{"encoder_qk_norm": false, "text_encoder_mlp_ratio": 6, "init": "kaiming_normal", "adamw_lr_other_params": 0.0016}
Rows from block 3 of the image encoder of a small contrastive image-text model, named by matrix and row number. Rows with one number belong to one neuron. Each number is 128 + 32 x the weight over its row's rms, rounded and kept within 0 to 255. All counts start at 0. Numbers have three digits each.
After each neuron's rows are labels from the 100 images, of 14976, where the neuron reaches its highest value: "colour at peak" is the nearest of a few named colours to the mean colour under the peak. Only what is clearly more common there than usual is listed. The data: made-up ball-and-stick molecule models. In brackets: how many of the 100.
# fc1: MLP up (encoder.blocks.3.mlp.fc1.weight, 1152x192), inputs 96-191
# fc2: MLP down (encoder.blocks.3.mlp.fc2.weight, 192x1152, transposed), outputs 96-191

fc1.416:119103080130108097106106139145135108097089073145143148133133130074116192130147101086115119123182127140108151137119148119147182056167190121120157136171205121129121133127147094119109154144130116111138130134124065164147095145194056121123126170144155092112120159144151209152121195118158155142
fc2.416:131140122134173136083094133128113071160079138118119085114101115157085135171070111117152134115116155183063095147149194124127131165101016137092124116135154174094129135115104139073181079048208101156130134182177156108115136146141133128169054126127146124167121130118138110127139091128185068128
colour at peak: pink (42); brown (28)

fc1.576:132128115140187078082168141078169128121128049184132129146138153130079185115065150085179109092145082119149147053150065138136087135135083132143221130155133149122125087147096120117119195089093134110113134189126153140087201140141123136092152042150126108101152161175144121121131129161150129152
fc2.576:200143128140101118136053168114113164109157130157114118129159191086126188173090172138149139136106233131168051122149119160143100089087184133139047089119116108107125100149086113110122111086123160137125116135130152111097169126177116136107154171180117114217126127084115137131135068177155149117
colour at peak: purple (91)

fc1.378:084113073101150105107142107122160130145118087217130140184160166096072195129127133100145128137202113117194146107179142162123067125111125120109198135161131147126136084134139111056104165109085064112141112175156153172141152209159102132081157052147147117141155108150121206160123173158144164128
fc2.378:124120140128152128156038108121122137098137134143124054118144152161102182223148112130136126114113152151140031105121121159152134146129118142129128102098076151101147112150126100131113117099155082154127173187107134072146174135108116117101060158118130111242140115058143119175143101127179155124
colour at peak: purple (67); brown (30)

fc1.498:170136169138136131143173140107131144113134106108102099077160140146132085145148152169114128155064139062067160108086113125129088183117121137149143063126098119135123124132079154152125178181097206143155063128131130122100167146134203157122182097127138097130120123131127000136124112145092143084
fc2.498:112133108067186129057098136126112059185116130116132098126159090125132101148125119128132134120133143204130095093144117101127128136139074117112124120117128099137138140124128133133160085046189054179142197138127119123127138142103112127140073133113140131152137113069131142152100117107100047132
colour at peak: brown (56); grey (33)

fc1.655:151112167108132128130141090067132110101115149140106148054093117111063130123123128131123127190146140136142101107142118076097105093090146137070128188155100139172127115125184132144149136090150155083117183111126099095094133082132107085091137104091002167120207201099104153151240107063131119118
fc2.655:111085146096148111149255131146128095099095127150130134135079149092214136081124116105160103113130169130098126007136156168124159124133045122112093169088130120091118134146145094112148090111144175103128123125134130134072091118160146132092078142129139131147118127168139130144203162101133204088
colour at peak: white (78)

fc1.77:156116108140166120134226106102145116112182100159095099144145132115153129095127061122156142120159073124114126117108112165142090137157000079124165105130191149146141161118089175072134134156093111156127076149118139084092154134143142135102137118153157107128140120171172145109134138152165069130
fc2.77:111121168153095138153058145139099156127116151125176098135159093126095128107112211125094139114134190133129118135136120116147128140089255126116108138174097131100146130124172138170120136082136154148109167147139124137119131129112135153102124127142127152133148102104111115150135106093134141107
colour at peak: purple (50)

fc1.134:126114183096143090116119139107144120093168102107132151097091077091052068114114089092112118156167138149132104157114081127106103080111065120139153116197102131108095136173148089138122114098092144073144178079110115131112117083129115103095127092117066148098193199169147155120186111088127067164
fc2.134:106119146117140121140187132132112101131088140151146194134121137142142156079148115139198102116112145091093153035143151176142143092139056120082167153101127147132113123113138116097141096113187128120140080104104099220068137110203152117147060160114133143119136120184078130150090128119126254163
colour at peak: pink (51)

fc1.332:142131199110124114127094145081134134077123152129112182064111135051075117119100158131165122197155129140152075102099168087074137073121148150081122132145140083161130121129147100144123131090125157120142135129137100106055107107122167063121137097102086164114122165154121201121220040093123117173
fc2.332:121078127106172128150214145144114096136116134112145123156100159135184132095130106111122124124115150104098113006151138164123146137127110152090068177101158108086097120142134110098141102143131127059116065096144180143112099122206113150068073158098135126174129118179134144150154195079148255134
colour at peak: white (62); pink (33)

fc1.420:147062114102145135155100164121195100138204082154131171117140122161104114176111100121133151131124076091135106116109155087135115160166111133121134104128104159163100101180085123108175121145115125125099127066210149078062198126146120145088117100162149100152099119092159143150146142157154153133
fc2.420:148039150122124137101145138134155130101178145154138128151144105092113090133102122133113138138129092035112193226178167155133113140157101134129159128102085133117122071150140157112188120095101075123130122045150145122064173127141129130049058096107134114137148122187177145144136189137114171137
colour at peak: grey (57)

fc1.582:110127105100163103102242110124157140120166096158085107105132139130108134096130041138147141103164050151124097136152092180137098119172000128123161082154167122119105162132069156079116106127144091140126133153113137085086163136119150117111187136166153111140126137214144135134137153188168080150
fc2.582:160092190167118128176051148134108140137111144108142110167126107104116128109099213105128118132125225121132112130112151126137121112094255134104101140143124136129135117112159137119116154127100187177117075155156155160130110128140116156126084148143116150150123104106091113126135092056147156112
colour at peak: purple (38)

fc1.603:159141129140113114117136078120133145111121094169110096133122125155111131127158135106063157133134119154146157160158095111139184095133137147040109123136099145050117132120141101125107120194097120063132151110129185145123200113123090104149125165101092129121057113120116190178142255047091097120
fc2.603:113151192141195107119202110129125133160103125128138182150078151128116125119103082138119141138125109075135085049160114202126127142167105165143106115120110134129130122149126103184227131092132119090133099141149093190122144115113148120052140138148135134089115128122115114106252129122135163139
colour at peak: black (82)

fc1.163:133073074060149089091156111071134143112110065194133136163143117150096178181082137118163095111145089128167144078177152137139074153107103084128160129172130164114139054135114116074124168143068105148180137198134134167130189142142125121102132067154104128141154110121109159127126137190144187162
fc2.163:166113142102108124148063134115121183091114130182148097115161189136096224177117144126144127120139163093176042093155097144141123123090168125133074118126068123067143101130110120099091131122161155134138163182113129125113213132134126133115104132131126118206123139055135129153149078163138171127
colour at peak: purple (98)

fc1.257:149124123098057163113122112106113151052099130143126123101136151173140126132152138149190144162142176131188118142118145073119133172140195106192162109164190048129080124152181173091094160221135171159054155137134165120130119119094115165143152136096071130177098142063129158108120087100138155079
fc2.257:094091099110150131161108179131141124170169123083124108169130112076149147084169117109196100136139143082145157114218110182147107074105134118134094058100109186054154068105100150173134137090166085130123138066119094097145190117119130115144092142133141124060158146155104171151144221141096130114
colour at peak: pink (60)

fc1.185:147105139117079139134138167148110173117112136115138132144112157137168088096144155136182133146116236148131089128140119079134118196171161128131172127178130130183137110168116139149079133130142164172098111040100185131106163094117122137177109149128097163171082163124134091135161105207115114125
fc2.185:208114127112164112113088146139147123143128111197101089143085152149049146152164102111130083110093034093133130101180160154115125100110119172175128060086078137104143090080141134145126070155131082141133178177082060130191142121100127140098148082125108121151127126155059092141144170123085141134
colour at peak: pink (56)

fc1.738:150119109077113150108083178116102206122144117102178086107165136101163141126131162114135131140113053123135076154095134150132204150108178088077091102151143116100107108110034111124145092145118146177085118136116119141074097211096127125145140148164157141103121139165141135129176144106101119176
fc2.738:085158078135167132190191099110128144182107133150146143110144155130255116111132164118100141113105157139057141080076124128129140136204086130112166141161176109090137105113098137108180130097152133088130120165090094134183127135129142133112115110137104109158139115186157108106137078122100156137
colour at peak: black (85)

fc1.591:136072085062143092095156114075129147115112068192140140166146116154097175174079145121163106112134091127169137083175149123143079154111095074132154134178136169115144060130115116069117179143050100151183125196128135156129194137135127125099137071149106129140146108121110153123127130180142194160
fc2.591:163112138101109122151064133113117181090116131189147095116169187138101228180111140123150128118138163089175044087153101141136116127086168131139075116130068122071143098130107120100097132123151152138132156182115129125112220131136124134119108132137123116204119141059139131152148073163131168135
colour at peak: purple (97)

fc1.370:173108139155165102126144067130228094095128153123140128109158119128114172095140138135124153166115129087159110112193174051159119161129142100134126141160120154128088108101120096101157150100171146143093071065122114139157167087100142121176146173125106170123083083133106154173124123141098180081
fc2.370:136107137087105147100132123134133134230152129175091248102172103155115125095140083103104202124105117087138146135101093196116119115140129146120146167117167119133132149145155100152138118124088046150121136139159170123104124137106135116159161140126141135133149135098176136150085062136130101097
colour at peak: grey (50); brown (46)

fc1.743:152170127156195136102121108111157173145108112120131183119211158109122132100169189118116109172087130158126117139178101157097095133173119174100118116122129146096100195166140122145127099103136111096153165133151112113104130119173162193169096143179127098157094107131152155075163084146123136148
fc2.743:120092134115124134140088155130108140152152154127148092099058153182126136131118100107046127117124123122138156076124106148110129140089128137108101143179135169134148138110098133073134174143080123107162145175073160070170158139076131120105077142118148163065151151147143137052135183076096175123
colour at peak: black (82)

fc1.570:138072084062147089095153116068132144109113067191141141168144118155097178179081142119169100110138091125166135082173152131136080150105097081134155132170134171116139052131117115067118172145065100146180130196136136168131192138135129128102135071154106125140146113123114160123127130187140184163
fc2.570:162112139099110121149063134114118184089117127185150098114168185142102227179112140125149126118139163090175040087153100143137120119087168129137073117128064122069140098131110120101097130121158150135135157187113128130112219130137125133118108133136124114205120140059134130153149077163131168130
colour at peak: purple (96)

fc1.468:118104127127135104153138107182130072139151136158103140152063094118198159084111132077109077162123188098046143144141098160128107123101112150157140123136107112098111117084080159126127102161118131166104166134124069138140204106168145134076092185136124118132114085132097164078098149070110044080
fc2.468:134085114113102141092115192143142125151126166093141100129178105114087096135131142159122124143115025140211118114142124104105123088169133133100111137134169110176132116088160119148148139115148097143122078099107180131071028134134117106177144091134134185134172145113141147218177132125159175159
colour at peak: grey (64)

fc1.148:189163189184174097142121168099156182119142118118147073124135109175064046108110118132163148111109172094104144112133091120165156107163096088120136143120127124167173143115123147151078180114179070114038161139157054119103150082136100148135157091106119172116144101139166139110088127121124140118
fc2.148:090147060138162136119137119146120083129098117131119096138071109058139175135137200104074048138145076134177146115145159118127133165113146124135051148142124107098095137150120116109161080121105213103139063069090231130174081146096113120141129151157108117145138078130090168143160136087124126144
colour at peak: white (89)

fc1.371:151112097117148125108134114115106127119123127119163157051109145092120154195111120126151115102146166124082113119125145109131088179076165139105112153103143137175110149135138126075161097096131161167090140162142126119113071117145100101111152134135075169117192176089103054123210006147148135152
fc2.371:142108119131152123149199107144103053148070133161104121105092163202165139084113118097087128123134128172142100082180144122110139114133116142108117147106088120096135109119154137135164103146109080118129125172096155126174098111121120132090124136150130101161115115165134132140255255064149179104
colour at peak: white (77)

fc1.589:117149158107231138120078101144104096115094188151129104122202137179083198106099125128103064163130099081118174136146115143114144133105090116121140143080112130105141128145133180074118123147184162176114110120125098151093123097146126108180074124123122153116133104170122154068126104096096126074
fc2.589:178123164081089139133205138132129195156101131151099061099108143136168111094121096146137128133121148126154130120157133167087105185105143156099153164179104117142138111095149151119101119149144117102140167085135114150108092137140116147148107181138115121154184126094127117098141162124172090146
colour at peak: pink (46); grey (41)

fc1.647:146124124151069194142116106141048145096087194143070131093100125129138123146171130134122144101087191190142162141096106111177171137079187167150112156104116121157142048164135143189146153128170142138111145151151101194156096127141139141153074104132133117068084154106106098150121130077170176133
fc2.647:133117255119116134095012141131133127106144115134129110110204102123100128129145137110109144137141132136100091154089106110122116083085211115170022119111089138064133136112126114174201196091155167124120171104121091137195133136146129129139130104115121163082140129131120126124160100133206189117
colour at peak: brown (60); orange (38)

fc1.141:134121150155120095130146130119159118096155137144130118061131120151087154112134174116120096149112183159097195112071132144112099136162220067171131089152080148176122129099110109135106202178139154134115100149105126137136140118127156134145182123124080169165073134107133064124090082185092139072
fc2.141:144139091105155104134117126104123095164117102115111162151145137124143110083147159130102119120147023120169158140121144115107158085052032118147090126114139111116142129135140119090146111100110168114142156142103134133146118104058113126137100114130115141111128130186056125172119180080130094149
colour at peak: pink (74)

fc1.303:124140131127104154159114087090166133152077100199122141132168107167035132114143115122199101132119111151145201096106109103164133132126149124122119155128129160107117150123164186149103144119130148158103144116011127207151087129178083100166113120130110108074152132089072147139131128097108056127
fc2.303:098145127106084120160232117128105155160086131138113137142128097123136103092173048140148113134108115085134171100097182181119117137142058149122161120134086134158134195131110122105094128131134047144144114083107055118114170144156122149133129127114147129099090151146104135151134203150115079129
colour at peak: grey (40); brown (31)

fc1.70:134159141140142066151205146125140218117112124133146094164130133175112112136146101107173145085128137035123159117150107115152139096130092111129113164139075150144119180099116154157101129087177000084075111137126061123111161104135098104063148082127132164134119112056128133146132135120123159143
fc2.70:124120086153172125091095126124120054081094125140124116119115115077100146106112162153081092126127057158117132156135168122126134189107128145152089088096192081107140106139147139096125115127098255089132090125126223135189050149111117132212147100129132109137138110155109126159135125089129141136
colour at peak: pink (58)